Weights of a small image classifier: batches of 256.
Rows from block 3 of a small image classifier, named by matrix and row number. Rows with one number within an expert belong to one neuron, the router's apart. Each number is 128 + 32 x the weight over its row's rms, rounded and kept within 0 to 255. All counts start at 0.
Before each expert's rows are labels from the 100 images, of 14848, where the router gives the expert most weight on average: "place" is the part of the image that holds the peak. Only what is clearly more common there than usual is listed. The data: single toy objects rendered from many sides on busy backdrops. In brackets: how many of the 100.
# router: router (model.blocks.3.mlp.router.weight, 32x192), inputs 0-63
# up: expert up (model.blocks.3.mlp.up, 32x192x192), inputs 0-63
# down: expert down (model.blocks.3.mlp.down, 32x192x192, transposed), outputs 0-63

# expert 2
place: centre (41)
router.2 [143 132 192  87 160  42 144  61 143 106 157 117 129  60 141 100 141 106 129 139 185  71 118 154 168 113 149 166 177 100 123 133 114 141 128  95  55  71 116 105 141 103  43 143  55 112 130 113 153  99 165 114 113 144 151  77 143 115  93 113 112 116 143  99]
up.0 [ 75 131 105 144 163 141 120 116 129 214 101 105 157 151 133 116 109 185 117 136 159 145  51 125 100 120 122 129 161 122 121  71  90 144 110 102 180 160 145 150 173  88 158 127 140 135 148 148 105  63 124 107 147  76 146 113 136 125 167 178 147  80 184 143]
down.0 [140 134  79 122 145  77 108  83  97 164 139 105 153 126 171 203 101 121 117 147  73 128  95 158 172  63 105 122 183 141  99 109 128 137 149 119 139 147 147  96 173 112 114 108 118 122 163 146 208 131 116 141 138 149  97 155  23 151  87 128 186  86 102  79]
up.1 [ 92 104 166 157 118 120 141 146 126 181 113 128 132 161 116 114 133 201 102 149 121 102   8  94 128 119 112 128 199 105  78  99 117 192 157 128 125 131 149 150 138  97 206 103 144 199 151 143 110  97 133  82 109 170 111 101 161 123 119  98 148  96 100 148]
down.1 [147 124 128 125 115 104 148 106  47 124 150 126 129  92  83 148 157 160 125 159 124 151 140  99 149 148  92  84 138 135 132 166 187 155 123 184 131  91  87 135 141 154  89  95  98 110 121 136 204 113 187 104 100 140  99 155  76 114  98 183 107 112 123 156]
up.2 [154 147  74 132 142 158 151 133 155 114 102 137  91  78 119 107  98 149 108 103  69  93 164 178 142 139 154 120 102 162 252 143 173 115  85 154 142 137 137 124 214 155 152 138 137 122  99 104 143 115  83 141 133 111 111  80 133 141 143 111 126 162 162 136]
down.2 [144 105 119  75 105 177 161 115 153 118  58  91 130 132 133  98   0 128 174  87  85 137 151 129 127 139 150 110 108  96 104  90 159 145 129 107 138 137 128 162  82 121  88 122 156 129 111 178 107 146 132 163 147  76 165 103 127 107 139  29 157 144 150 117]
up.3 [ 73 144 122 112 100 140 168 132 187  85 105 134  75 145  83  65 186 116 150 104 129 112 134  64 117 162 154 165 169  85 116 100 124 134 139 128 127  94 145 130 122 129 101 122 141 107 109 147 115 165 173 162 127 110 184  70 191 105 151 143  74 120 119  82]
down.3 [ 97 114 136 144 136 215 162 179 123 178  36  97 155 142 196  67 174 125 115 142 172 122  86 147 102  97 145 158  60 185  99 131 126 155 169 103 135  79 122  89 149 145 129 145 167 131  89 118 103 157 172 107 130 155 133 102 119  93 138 165  93 117 169 128]
up.4 [137 154  83 193 111 166 125 131 109  99 125 200  89 137 131 181 128 109 109 100  84 118 164  89  88 143 182  98  82 123 204 128 155 165 101 142 155 167 146 102 208 110 152 123 182 163 134  93 121 118 127 176 128 183 101 166 110 112 105  76  41 159  99  85]
down.4 [138 122 135 124 132 133 140 136 169  87 125 125 125  78  89 124 255 142 148  68  60 104 113  86 147 109 128 118 114 177 101 140 131 103  99 131 165 115  81 110  87  85 176 158 129 147 116 120  98 166 161 113 124  92 125 151 161  90  92  78 149 146 122 142]
up.5 [157 126  74 168 172 113 126 101 154 129 159 166 115  76 128 147  84 130 104 153 127 100 144 173 121  58 138  71 109 154 241 149 184 142 105 150 147 174  92 130 203 141 113 138  96 107 144 105 120 141  61 146 121 137  55 149  70 125  76 141 144 143 162 150]
down.5 [164 145  96 133  82  93  78 106 115  76 210 131 156 116  50 178  67 134 165 124  65 145 145 124 128 117 145  81 145  84 135 127 156 115 121 132 108 153 106 201  83 109 116 130 130 162 155 173 148  89  85  89 143 116 134 155 127 123 163  91 144 123  73 151]
up.6 [ 65 151  62  95 119 126 157  96 130 158  62 109 131 140 106 107 135 159 153 122 183 139  89  95  94 167 143 147 144 107  92  42  92 118 142 118 124 144 178 169 179 122 184 123 115 162 167 156 101 132 162 145 156  96 168 117 176 127 158 144  93  66 161 137]
down.6 [169 181 123  89 157 118 133 110 142 190 111 102 168 172 216 170 178  92 107 138 107 105  72 153 158  45 113 119 146 189 102  95 120 155 149 128 163 102  96 119 171 108 151 164 121 124 119 110 165 142 127 135  97 134 113 126  44 109  70  98 131  80 121 115]
up.7 [ 97  49 130  93 132 143 126 165 133 158 100 149  97 181 103 111 131 169 149  74  72 131 124  80 141 133  77 160 111 116 120  91 104 129 128 103 160 112 125 146 118  98 106  72 156 143 128 107 138 114 152 100 144  48 145 112 171  94 174 127 170 112 130 172]
down.7 [181 134 109  59 175 142 143 127 128 180 109 112 134 109  67 100 116 109  85 146 121 148 159 127  94 151 160 137 121 100  90 127 119 103 125 136 146  94 106  88 154 131 117 197 157 114  97 123 139 187 201 145 160 146 129  77 208 119 131 158 116 186 176 146]
up.8 [ 89 134 151 168 125 130 106 114 156 174 120 151 149 133 139 145 102  85 137 192  76 109 126 183 137  72 160 123 133  35 208 115 111 139  79 116 122  96  77 112 122 165  38 115 176  86 132 137 168 125 155 133 117  84 142 130 138 107  87 178 162 167 108 163]
down.8 [129 117 143 162  83 114 103  97 116 129 196 169 162 113 117 187  69 123 123 139  98 157  93 129  93 127  63 111 164 101 154 100 105  96 123  87  55 173 162 130 137 109 130 113 125  89 166 162 174 112 123  87  91 154 104 112 107 157 153 181 152 135 140  70]
up.9 [175 105 178 151 121 143 110 192 133  98 143 133  83 126 175 155 128 117 117 128  40 122 111 101 181 140 120 142 160 163 202 196 156 125 117 161 106  81 132  88  78 156 120 136 100 123  94  97 166 140 139 140 126 183 127 151 116 167 100 100 131 193  86  98]
down.9 [ 54 115 161 128  93 143 159 170 103  88 128 150 117 139  72  71 115  93 139  87 138 151 181 133 105 178 140 154 118 145 110 211 129 104 103 144 103 119 159  88  86 192 116 112 163  99  94 130  82 132 137 124 167 152 147 110 199 103 185 122  98 163 118 139]
up.10 [143 156 133 119 135 107 159  73 165 185  86 175 110 105 121 119 103 140 125 163 158 192 148  50  94 141 148  95  85  73 185  91 115  80 105 184 197 159 165 143 135 180 154 128 209 115 105  96  93 150 191 139 122  66 116 166 228 168 116 132 120 109  90 128]
down.10 [ 87 149 168 129 180 143 129 130 122 175 198  86 138 156 153 126 209 131 157 121 137  91  62  81 174  92 121 121 137 153 117  82 104 135  78 173 130 164  84  97 109 119 123 122 147 171 100 124  91 119 174 131  52 152 172 129  72 111 145  70 161 129 113 119]
up.11 [116 118 126 136 141 103 114  67 104 165 132  97 162 143 123 132 150 128 142 167 189 152  73 133 118 118 128 161 200 114 102  98  85 146 136  86 108  96 125 157 139  56 140 159  99 119 131 161 112  90 162 105 135 120 187  85 117 162 178 193 110  69 185  92]
down.11 [126 110 129 169 111 113 118 146  83 167 118 117 141 146 214 206 124  96  77 169 108 131  97 158 151  79  89 139 171 182 124 144 150 148 147 141 131 135 136  87 134 112  91 105 101  93 154 125 174 160 117 142  87 180  69 153  19 107  94 172 164  93 122  96]

# expert 7
place: bottom left (27); bottom right (26)
router.7 [166 148 137 119 145 107 141  98  99 148 126 119 141  66 102 118 145  78 136 164 109 130 142 127 163 159 153 210  98  56 175 170 172 109 163  99 137  77 125 134 143 122  81 159 107 126 171 105 135  97 153 141 143 101 160 153 180 158 134 113  92 120  90 101]
up.0 [140 162 144 141 144 130 158  65 152 127 116 199 132  66  89 122 161  90 162 138 179 115 167 130 144 120 155 148 116  98 100 153 151 101 114  99 123  91 147  94 123 147  73 161 124  79 101 168 128 120 160 134  95  94 115 170 136 136 125  30 100 177  59  91]
down.0 [ 44 120  91 117 118 195 150 156 134 136  91 141 175 136 105 111 214 154 111  77 146 120  96 183 120 108 163 122 118 105 114 109 127 192 166 105 141 103 143 155 115 151 138 126 157 127 101 117  92 129 119 162 135 128 138 136 105  84 185 109  93 137 141 140]
up.1 [114 143 159 170 125 136  79 130 135 127 176  56  87 114 152 184  88 121 110 118 118 115  52 105 120 146  72 145 128 147 132 103 132 124 103 159 101 175 140 129 108 107 136 102 129 120 100 178 121  90 157 139 149 146 115  75  88 153 182 196 130  60 157 158]
down.1 [189 127 166 152 108  86 113 104 165 123 130 128 106 163 153 161   3  90 148 128 112 109 151 157 125 128 120 107 160 116 145 135 140 108  89 148 120 150 115 122 125 135  94 124 102  97 186 132 117 107 141 140 127 146 117 145 139 139  75 216 166 142 121 115]
up.2 [135 107 166 134  99 160  72 125 144  99 156  85 101 140 165 156  73 131  89 109 103 145  57  98  99 157  84 100 125 147 168 105 141 114 104 144  86 173 176 180  78 103 114 102 135 161 140 196 150 101  96 141 162 100 123 124  98 150 136 218 146 106 177 171]
down.2 [185 141 164 122 132  82  98  91 126 134 159 150 111  75 141 132   6 115 157 121 137 140 158  88 131 129 102 108 155 169 149 145 126  84  87 133 118 180 117  93 106 139 104 132  96 116 165 110 163 105 112  93 110 109 107 134 140 130  56 142 157  93  97  95]
up.3 [214 126 171 180 155 162 164 114 146 133  95 111 124  52 137 144 115 117 164 117 131 216 121 185 162  63 188 102 111 125 154 112 134  99 105 115  94  79 113 152 130 142 150 146 135 109 167 122 111 184 120 122 136 132 126 162 103  99 118 100 129 144  38  92]
down.3 [ 76 119  95 100 125 150 178 143 131 105 118 110 156 175 156  77 178 165  58  77 127  71  60 151  73 120 166 152 125 134  46 116 149 156 147 118 148  39 117 124  96 155 101 119 148 134  79 131  88 170 109 123  96 165 104 147 161 103 164  89 116 121 159 148]
up.4 [138 108 135 129 102 162 107 167 125 128 164  98  80 175 144 149 100 151 121  98 121 145  61  92  86 141 107 112 133 146 100 112 120  99 155 143 135 132 131 159 104 126 135 110 135 135 141 123 194 136  96 133  97 126 110  90  90  93 161 160 147 109 199 161]
down.4 [216 173 160  94 135  97 104 118 124 158 198 125 109  84 156 173  25 136 164 177 118 125 138 114 107 144 103  96 134 189 141 136 104  85 112 126 104 145 115  97 138 118 130 149  99 117 146 148 157 100 135 119 108 144 132 122 129 116  56 128 170 150 102  87]
up.5 [151 115 160 152 121 142  58 112 129 121 183 124 114 113 117 153  72 119  88 149 121 162  31 127 145 121 110  83 119 162 156 106 109 134 117 127 110 157 163 176  67 127 134 132 108 142 172 143 122 128 115 155 155 118 132 101 106 146 199 175 174  66 165 185]
down.5 [139 125 200 146 131  71  87 124 135  94 135 152 117 101 130 146  17 108 175 130 119 112 167 113 134 158  98 112 160 194 151 115 140  93  93 146 125 166 115  82 111 103 117 135  82 145 153  91 136 146 133 115 122 141 171 135 126 137 113 135 159 122 107  99]
up.6 [106 148 168 142 100 169  81 127 108 127 177 120 101 122 159 132  81 156 136 119 135 177  50  99 128 146 114 151 131 147 111 127 143 136 109 132 111 137 161 144  47 121 165 160 133 124 101 156 108  81 131 137 144 120 171 138 128 130 207 213 147  87 131 135]
down.6 [201 126 177 144 158 120 130 127 157 123 175 111 140 123 133 118   0 119 186  79 146 135 169 101  89 155 131 135 177 173 138 150 121  96  99 146 118 163 157 106 125 145 107  88 131 123 111 184 110 160 140 115  87 134 127 119 155 117 109 168 122 126  92  68]
up.7 [111 130 169 175  89 176  75 117 110  76 163 162 100 194 154 152 104 151 104  67 103 195  44  92 114 127 107 100 138 161  92  93  94 141 103 168 102 178 132 167 122 102 139  98 112 127 156 121 151 102  97 154  97 134 139 117  82 142 144 203 188 102 193 166]
down.7 [182 139 159 141 140  91 109  89 149 127 134 113  95 111 141 115   8 105 168 171 106 127 149  69 103 146  93 119 163 174 145 161 114  98 112 151 140 141 110  88 100 114  93 117 126 120 193 135 173 123 115 134 150 118 136 160 153 126  76 132 152 134  99  56]
up.8 [ 60  96  84 105 129 120  99 153 143  92 116 173 113 175 123 133 112 117 155  90 132 136 160 103 104 130  76 112 103 119 139 109 125 138 161 129 142 181 111 122 179 141 124  69 113 129 149  90 186 136  97 110 147 162  92 168 144 133   0  66 118  85  74 122]
down.8 [164 130  52  96 149  68 125 104 173 120 118 115 114 113 126 131 255 108 138 191 100 125 146 157 125 133 102  71 120  67 107 124 164 127 151 131 177 165 126 123 196 143 101 138 118 134 168  91 159 129 100 138 115 120 120 114 127 138  91 102 132 126 127 111]
up.9 [115 101 119 109 156 107 103 129 131 135 113 197  95  99 116 169 134  62 139 140 130 115 139  98 146 139 118 104 105  97 149 144 118  69 100 134 136 147 132  88 162 171  96 103 141 109 163 111 178 185 114 114 132  82 118 176 143 133 107  21 171 140  22 145]
down.9 [138 137 107  71 162 144 158 117 163 147 104  95 153 122 116 128 244 134 112 130  95 160 104 164 145 132 161 120 177 105  81 111 109 159 164  80 143 117 123 135 172 105 157 131 130 126 110 134 112 179 116 159 101 137 131 112 111 101 164  59 119  97 148 127]
up.10 [157 146  71 159 137  87 149  62 121 140  84 176 120  35 105 152 166  93 125 174 218  76 182 149 182  96 145 122 137  92 160 147 162  61  92 143 141  81 165 117 143 109  91 109 161 137 127 134 108 113 161  79 109 122  98 131 102 125 130 135 106 209 100  83]
down.10 [ 51 116 106 148 142 152 149 169 117 125  99 112 165 129  94 121 201 155 100  75 164 147  59 157 125 115 148 160  95 130  91 120 108 175 128 119 141 110 166 170  96 158 146 118 129 141 111 154  81 116 119 124 180 132 108 139 107  99 212 115 114 104 181 165]
up.11 [ 92 112  91 173 127 119 163 103 154 152  77 133 197 183 124  89 174 130 179  93 130  71 212 134  79  97 117 107 106  87 135 113 178 175 127 103 142 127 125  82 158  90 139 135 128 130 125 103  59 179 115 103  73 143 171 143 132 114 116 162 163 130 110  67]
down.11 [ 84 131 112 137 110 181 115 121  65 159  98 133 159 154 104 152 247 112 109 114 116 104  62 120 127 125 152 118 130 122 100 115 111 141 105 148 150  57 152 129  91 120 137 123 140 140 122 142 141 140 145  86 137 155 112 121 134 118 152  87 129 130 153 179]

# expert 17
place: centre (37)
router.17 [115 169 163 103 135 116 128  96  42 128 148 120 155 158  80 122 114  95 136 228 170 124 100 123 138  99 139 170 161  80 129 198 142 124  93 100 107 138 105  61 114 141 110 145 135  93  97 132 109 121 195  99 138 126 156  91 171 142 137 106  61 157 118 100]
up.0 [107 122 178  92 112 167 176 144 148  99 116  86 169 107 115  90 158 158 112 116 157 129 129 162 112 144 188 142 149 135  67 149 144 162 166  85 107 120 127 156 131 150 129 173 145 103  92 135  62 110 212 170 134 124 156  96 213  90 209 149  85 143 175 155]
down.0 [ 48 114 124 142 116 129 115 163 109 162  39 165 109 108  88 104 143  88 130 111 110 142 138  96 118 128 138 141 106 192 139 171 161  99 111 149 153 100 109  98  88 149  95  96 145 112 113 161 168 126 147 161 139  77  95 169 126 139 199 119 130 151 102  90]
up.1 [ 78 130 126 182 126 137  77 108 140 121 103 156  88 172 161 142 117 183 144 106 130 157  83 126  50 127 176 137 121 133 159 115 131 161 174 132 133 101 160 141 105 135 105 108 162 147 133 146 133 121  75 173  74 182  99 181  95 138 105 109 158 124 113 113]
down.1 [128  82 131  69 155 179 149  90 150 134 238 101  93 134 142 118 142 142 130 128 190 123  74 169 151 143 133 151 127 108  69 120 112 149 130 103  88 180 147 136 129 135 123 176 158 125 156 170  51  66 176  67 121 115 134  99 139 118  94 126 117 145 135 130]
up.2 [114 121 178 101  92 138 176 136 156  72 116 121 169 113 118 117 142 142 125 141 143  93 130 184 135 129 193 163 169 104  61 138 149 190 165  89 118 137 113 169 117 132 130 172 151 101 113 136  54  98 175 157 117 129 134  90 193  80 200 121  86 145 170 136]
down.2 [ 30 108 130 136 124 129 114 139  96 157  24 170 102 105  91 101 157 101 145 112 129 146 141  87 125 125 135 141  95 157 117 149 151  88 129 121 153  95 122 110  81 137 111 106 123 105 126 157 160 120 163 152 145  79  99 162 126 137 190 107 125 147 108 104]
up.3 [111 191 133 171  71 124 141 103 147 122 142  92 128 151 134 125 108 125 129 149 118 103  97  91 125 170 132 137 172 187 132 154 164 158 128 125 132 136 130 134 123 144 116 153 138 117 125 177 136 138 168 138 183 111 149 127 162 142 142 207 102 121 151 143]
down.3 [ 50 112 134 149 129 166 148 171 118 112  48 147 102 114  80  95 133  92 129  95 147  99 175  95 143 110 129 121 151 158 118 129 161 106  92 159 164  87 132  78  57 177  95 102 120 141 109 140 146  81 173 188 104 104  99 160 126  94 178 115  93 155  86  88]
up.4 [144 117 146 136 143 165 179 149 110 136 130 129 152 187 153  98 140 151 139  76 118 135  75 110 140 159 147  85 155 222 171 123 100 150 135 133  95 110 142 176  75 119 172 137 126 132 120 143  71 160 161 139 122 116 157  93 111 139 167 166 117 115 140 109]
down.4 [ 37 121 133 148  93 159 142 139 135 100  70 187 152 131  85 137  83 105  91 113 146  87 160 149 126 133 161 181 162 183 150 168 168 135 112  93 111 135 137 125  83 190 147  80 159 117 125 163 133 107 154 160 133 104 109 118 158  98 190  70 110 143 108 106]
up.5 [ 69 135 120 157 112 167 116 118 137 135 109 126 142 169 138  83 135 130 130 105 117 169  69  91  85 153 194 165 136 210 149 106 137 166 144 129 120 121 138 139 134 168 161 138 161 102 106 154 112 161 118 140 147  73 137 148 159 131 163 166 128 109 126 178]
down.5 [ 41 155 169 148 129 179 127 154 141  86  82 128 103 124  58  92  66 110 129 121 156  88 161 107 120 148 168 164 176 162 126 160 139 136  88 119 162 124 132 113  52 127  91 119 113  87  94 172  99 125 171 165 147 112 151 117 159  97 185  60  73 118 115  70]
up.6 [112 119 120  70 171 162 171  90 116 159 145 124 134 194 170 134 125 162 168 133 146 115  47 102 147 163 122 117 146 116 132 105 118  85 113 173 150 115 140 167  97 122  93 136 126 171 117 139  89 139 139  87 162  84 170 117  91 146 127 164 132  99  92 179]
down.6 [153 132  99 142  93 129 134  93 143  88 126  91 177 152 122 111  37  91 138 106  84  90 172 140 164 125 180 127 140 164 157 123 196 142 208  99 206  83  76  73 101 151 143 150 136  88 100 129 148 158 157 164 188 136 147  87  97 159 108 150 102 113 100  95]
up.7 [100 118 179 113 106 142 163 156 156 109 112 125 184 119 134 111 133 135 133 107 189 149 110 133 157 130 182 133 151 175  78 162 102 149 157 101 115 148 128  99 116 152 167 141 155  97 114 121  40 125 193 181 120  63 122  96 177 113 161 176  94 157 172 145]
down.7 [ 33 121 142 144 130 150 108 154 104 140  22 168  92 126  93  95 131  87 139 114 133 126 123  83 110 137 129 162 115 169 134 173 154  91  99 167 141  97 126 110  67 159 107  98 133 101 118 173 140 119 148 170 141 104 121 150 144 148 201 120 113 149  98  99]
up.8 [119 187 133 153 138 106  58 108 109  96 129 124  97 132 107 184 101  86 138 203 135 125 114  79 136 114  82 141 154  91 154 128 131 114  98 130 174 113 109  77 112 129 113 144  86 140 144  98 200 147  84  97 153 173 120 130  99 154  63 120 119 142  78  93]
down.8 [215 128 126 125 147 119 158 149 113 154 227 120 116 140 120 166  82 146 118 181 134 134 161 179 151  66 115  88 134 116 116  86 122 118 151 124 157 107 130 103 194 135 129 156 136 118 118  84 127 123  98  65 110 168 120 114  97 114  73 192 138 131 142 137]
up.9 [138 189  99 156 116  82  59 118 157 124 167 113 158 120 127 117 139 119 149 132 116 135 111 124 120 132  88 162  95 126 156  63 162 147 148 164  88 147  67 121 163 110 128 154 139 181 202 149 163  71  89 110 142 136 128 176  80 100 103 122 156 126 144  99]
down.9 [176 132  97  98 149 130 129 124 175 132 247 152 120 164 151 179 155 144 153 164 141 133  91 145 162  66 115  90 148 100 115 105 110 164 147 121 101 139 109 166 168  81 167 162 127 138 161 132 117 103  97  93 114  93 151 134  88 132 106 171 151 129 129 142]
up.10 [170 137 122 102 150 149  66 128 104 163 119  82 123 134 135 151 123 110 139 141 116 155  84  43 166 102  86 126 163 129 177 163 107 121  79 167 123  42 135  75 128 177 150 148 112 178 136 103 157 143 170 118 143 155 151 104  89 193 102 166 120 146 105 123]
down.10 [165 132 114 176 106 109 174 157 159 132 150 163 110 135 101 184  74 162  90 156  77 151 159 140 125 107 130 127 137 197 220 140 138  92 127 130 159 111 148  92 128 115 150 139 161 129  98 124 166 125  85 132 131 179 107 146 147 120 111 245 104 161 182 109]
up.11 [ 62 104 154 137  76  94 113  52 156 153  81 150 131 121 114 115 100 107 108  97 140  93 128 210  95 138 167  89 142 149  75 135 175 168 162  99 114 192 125 138 114  91 160 129 154  97 142 179 121  95 102 136 126 124 129 152 172  50 212 224 131 131 196  73]
down.11 [ 79 139 125  80  73 136 109 127  97 139 100 184 152 181  79  65 139 120 129 105 170 110 114 119 101 141 148 162 106 147 125 138 102 150 133 137 113 130 123 159  74 164 137  72  99  77 144 142 124 112 123 141 164  61 109 131 115  93 135  91 118 131  93 137]

# expert 31
place: centre (44); top centre (32)
router.31 [104 131  75 140 125 168  99 154 147  99 165 159  97 181  88 117  70 124 135  88 196 131 122  92 102 135 103 131  99 122 139 117 118 119 112 159 140 201 169 134 154 137 153 112 154 212 126 147  83 107  94  81 158 148 145  71 155 116 130 136 159 129 121 124]
up.0 [130 199 186 121 106 174 170 116 126 127 121  76  80 128 119 139 126 107 145 124 117 157  82  94 137 175 156 136 134 141 123 226 124 102 132 163  84  53 133 130  51 165 146 174 155 124  64 131 138 149 149 140 127 148 145 140 150 173 182 151 122 123 124 108]
down.0 [108 121  58  98 141 148 147 130 132  84  70  93 127 142  95 144 255 148 114 116 171  92 144 191 152 133 126 157 114  92 113  95 123 105 181 111 104 103 108 142 175 117 128 122 117 139 137  77 142 117 150 123 103 154 116 106 105 152 102 165 126  90 175  71]
up.1 [115 152  97 174 138 150 146 109 216 119  63 136 119  89 100 114 146 118 143 124 131  79 200 115  82 149 124 125 101 169 166 109 135 141 154 117 176 183 133 128 153  97 175 142 135 152  92 163 116 126 118 141 116 118 132 186 108  87  81  76  74 187 110  71]
down.1 [137 159 141 139 158 124 100 108 119 130 188  95  98  95 110 192  23 131 138 150 112 138  35 124 170 119 115 147 126  78 197 206 114  96 172 160 101 148 174 156 105 126 157 150 136 124 122 130 166 149 159 105 136 143 127 136 145 173 111  93 135  88 130 121]
up.2 [133 154 133 189 166 147 117 110 193 127  61 136  96  75 130 106 146 125 134 125 128  79 201 137  81 164 107 127 112 180 157 106 143 156 136 109 152 189 128 102 132 113 149 147 132 117  83 141 122 154 121 137 118  66 110 116 100  96  54 139  91 146 119  31]
down.2 [135 184 139 129 134 127  85  99 116  91 193 112 132  99 113 170   0 131 162 134 143 135  82 158 101 155 119 135 115 105 159 170  80 118 176 101  80 160 141 196 115 107 156 124  77 115 125 132 105 115 133 131 132 138 143 122 145 139 118 100  94 102 110 129]
up.3 [180 117 132 212 115 108 101  97 140 131 118 132 193 107 108 174  94 128 124 191  78 140 130 163 107 122 114  85 174  95 184 123 108 140 191 106 142 142 101 126 122 132 114 135  84  68 156 138 137 170 129 130  84 145  85 176 121 139  97 155 111 181 125 150]
down.3 [123 118 127 142 104 110 122 116 158 126 127  84 153  77 141 186  62 124 106 213  84 137 190 140 145 150  80 102 171  93 181 155 123 115 155 159  79 152 119 145 152  95  59  97 119  91 172 102 163 142  96 134  88 141 119 147 109 133 104 142 164 113 100  72]
up.4 [109 114 129 141 155 112 101 105 119 130  92  85  96  96 171 160 118 184 126 144 156 109  11 182 130 125 148 141 117 145 138 151 140 135 127 136 109 180 110 170 150 109 180 132  98  88 128 153 132 116  83 147 106  73  97 109  83  92 135 131 122 114 179 146]
down.4 [139 139 114  93 113 148 137 136 163 159 147 171 166 192 174 135   0 154 182 109 127 142 187 105  93 200 148  74 102 217 101 106 176 118 116 139 136 133 148 153 118 117 119 104 136 162 124 177  87 139 109 193 113 101 168 185 141 131 127 132 111 125 101 127]
up.5 [145 177 181  89 116 179 138 147 100 121 127  82  62 136 162 125 122 143 145 116 130 163  87  95 142 170 143 138 150 172  80 241 101 126 114 182 106  78 141 133  77 181 123 141 170 110  94 133 125 179 149 157 120 150 164  91 154 168 180 113 132 103 115 110]
down.5 [128 101  70 122 145 139 130 140 110 115  79  60 160 152  88  93 199 142 116 100 173 106 143 171 133  97 116 164  85  88  76  43  94 133 169 100 137 141 123 118 204  84 138 106 113 179 136  90 111 102 122  78 138 112 127  62 114 107 114 169 122  88 195 113]
up.6 [164 196 121 109 148 180 161  82 167  96  40 110 133 101 144 115 117 126 132 128 136 144 187 148 116 130 135 117 101 210 131 131 134 104 144 132  94  92 120 130 158 172 120 189 167 148  41 151 102 120 107 183 138 156 125 125 113 153 117 146 106 162 172  71]
down.6 [190 178 145  66 131 145 129  88 151  86 105 112 108  74 121 144  96 124 166 118 145 168 122 173 134 137 105 134 138  59  76 164 130 121 216 116  89 161 128 194 131 113  93 124 121 151 151 174 141 145 163 128 144 132 134  68 120 116 132  91 133  93 155 105]
up.7 [173 179 186  71 129 163 140 112 117 128 108  68 100 124 190 139 111 138 134 120  98 177  87 146 116 162 129 116 111 196  57 198 100  92 138 168  71 116 142 117  90 167 122 159 154 121  87 131 115 164 165 170 111 117 152 100 136 170 195 132 112 122 170 127]
down.7 [142 130 100 123 143 114 113 131 134  96 109  73 136 137 103 102 146 154 134  87 156 142 151 187 158 120 117 177 100  79  72  77  98 101 187 125 120 166 141 114 217  67 132 152 102 175 142 127 121 134 148  72 109 139 127 101 101 115 128 175 152  81 179  71]
up.8 [154 144 136 206 106 126 127  89 135 160  84 133 181 108  99 145  97 116 143 203  81 147 133 174  97 129 117  94 161 116 188 149 143 137 170  96 164 131  94 155 118 157 139 141 117  49 149 152 134 132 115 144 112 126 100 188 108 143 116 162 105 186  98 145]
down.8 [136 145 148 126 132 100 115 118 174 107 135  84 126  97 125 181   7 120 127 198 102 140 204 135 133 167 103 128 142 102 157 182 108 124 154 178 100 114 110 122 163  97  66  66 143 114 144  74 140 143  87 122  81 149 132 145 132 159 146 147 150 104 101  45]
up.9 [164 143 173 151  66 138 112 152 123 113 187 146 163  97  92 139 105 101 136 177  84 146 140 141 133 142  96 134 109  86  91 156 102 117 201 122  89  98 103 136  72 128  55 102 147 112  98 101 191 163 180 151 132 174 116 152 138 190  97 116 137 194 101 140]
down.9 [ 81 107  82 152 155 149 122 135 151 147 105  83  93 186 127 134  96 172  88 136 127 133 154 110  94  94 117 107 142 158 142  79 138 137 130 133 124 120 150 136 173 134 131 105 173  97 135  86 124 108 110  58  76 162 133 110 123 141 137 138 160 107 101 111]
up.10 [131 131  75 211 105 117  83  94 148 106  99 139 157  99  83 151 133 134 134 172 113  86 113 146 120 124 120  91 119 109 211  86 147 133 149 121 140 187 130 152 153 124 144 113  94  80 164 123 116 118  83 126  96  93  66 205 115 105  61 141 133 194  98 151]
down.10 [128 141 127 147 117 109 126 114 123 161 156 143 134  95 121 201   7 128 141 179  85 157 189 124 128 145  83  71 158 141 176 161 114 114 142 151 103 139 127 113  69 107  98  69 111  98 158 116 178 177  96 160 104 129 126 185 110 142 127  91 182  92  50  80]
up.11 [186 149 117 121 134 102  98 142 150 158 152 113 187 173 128 189  81 144 112 127  59 136 123 201 128 125 160  52 101 154 169 130 144 144 154 111 167 136  97 155 156 142 155 145 150 145 170 125 130 111 138 183 120 133  78 149 131 154 153  65 144 145 124 166]
down.11 [ 70 106 117 143 128 147 116 136  82  94 156 150  84 126  84  77 239  88 125 138 145  75  93  76 111 127 122 195 157 115 135 188 151 138  94 137 117 125 166  70  93 176 109 109 133  81 118 173 120 163 185 102 129 146 130 111 159 110 171 188 132 134 115 115]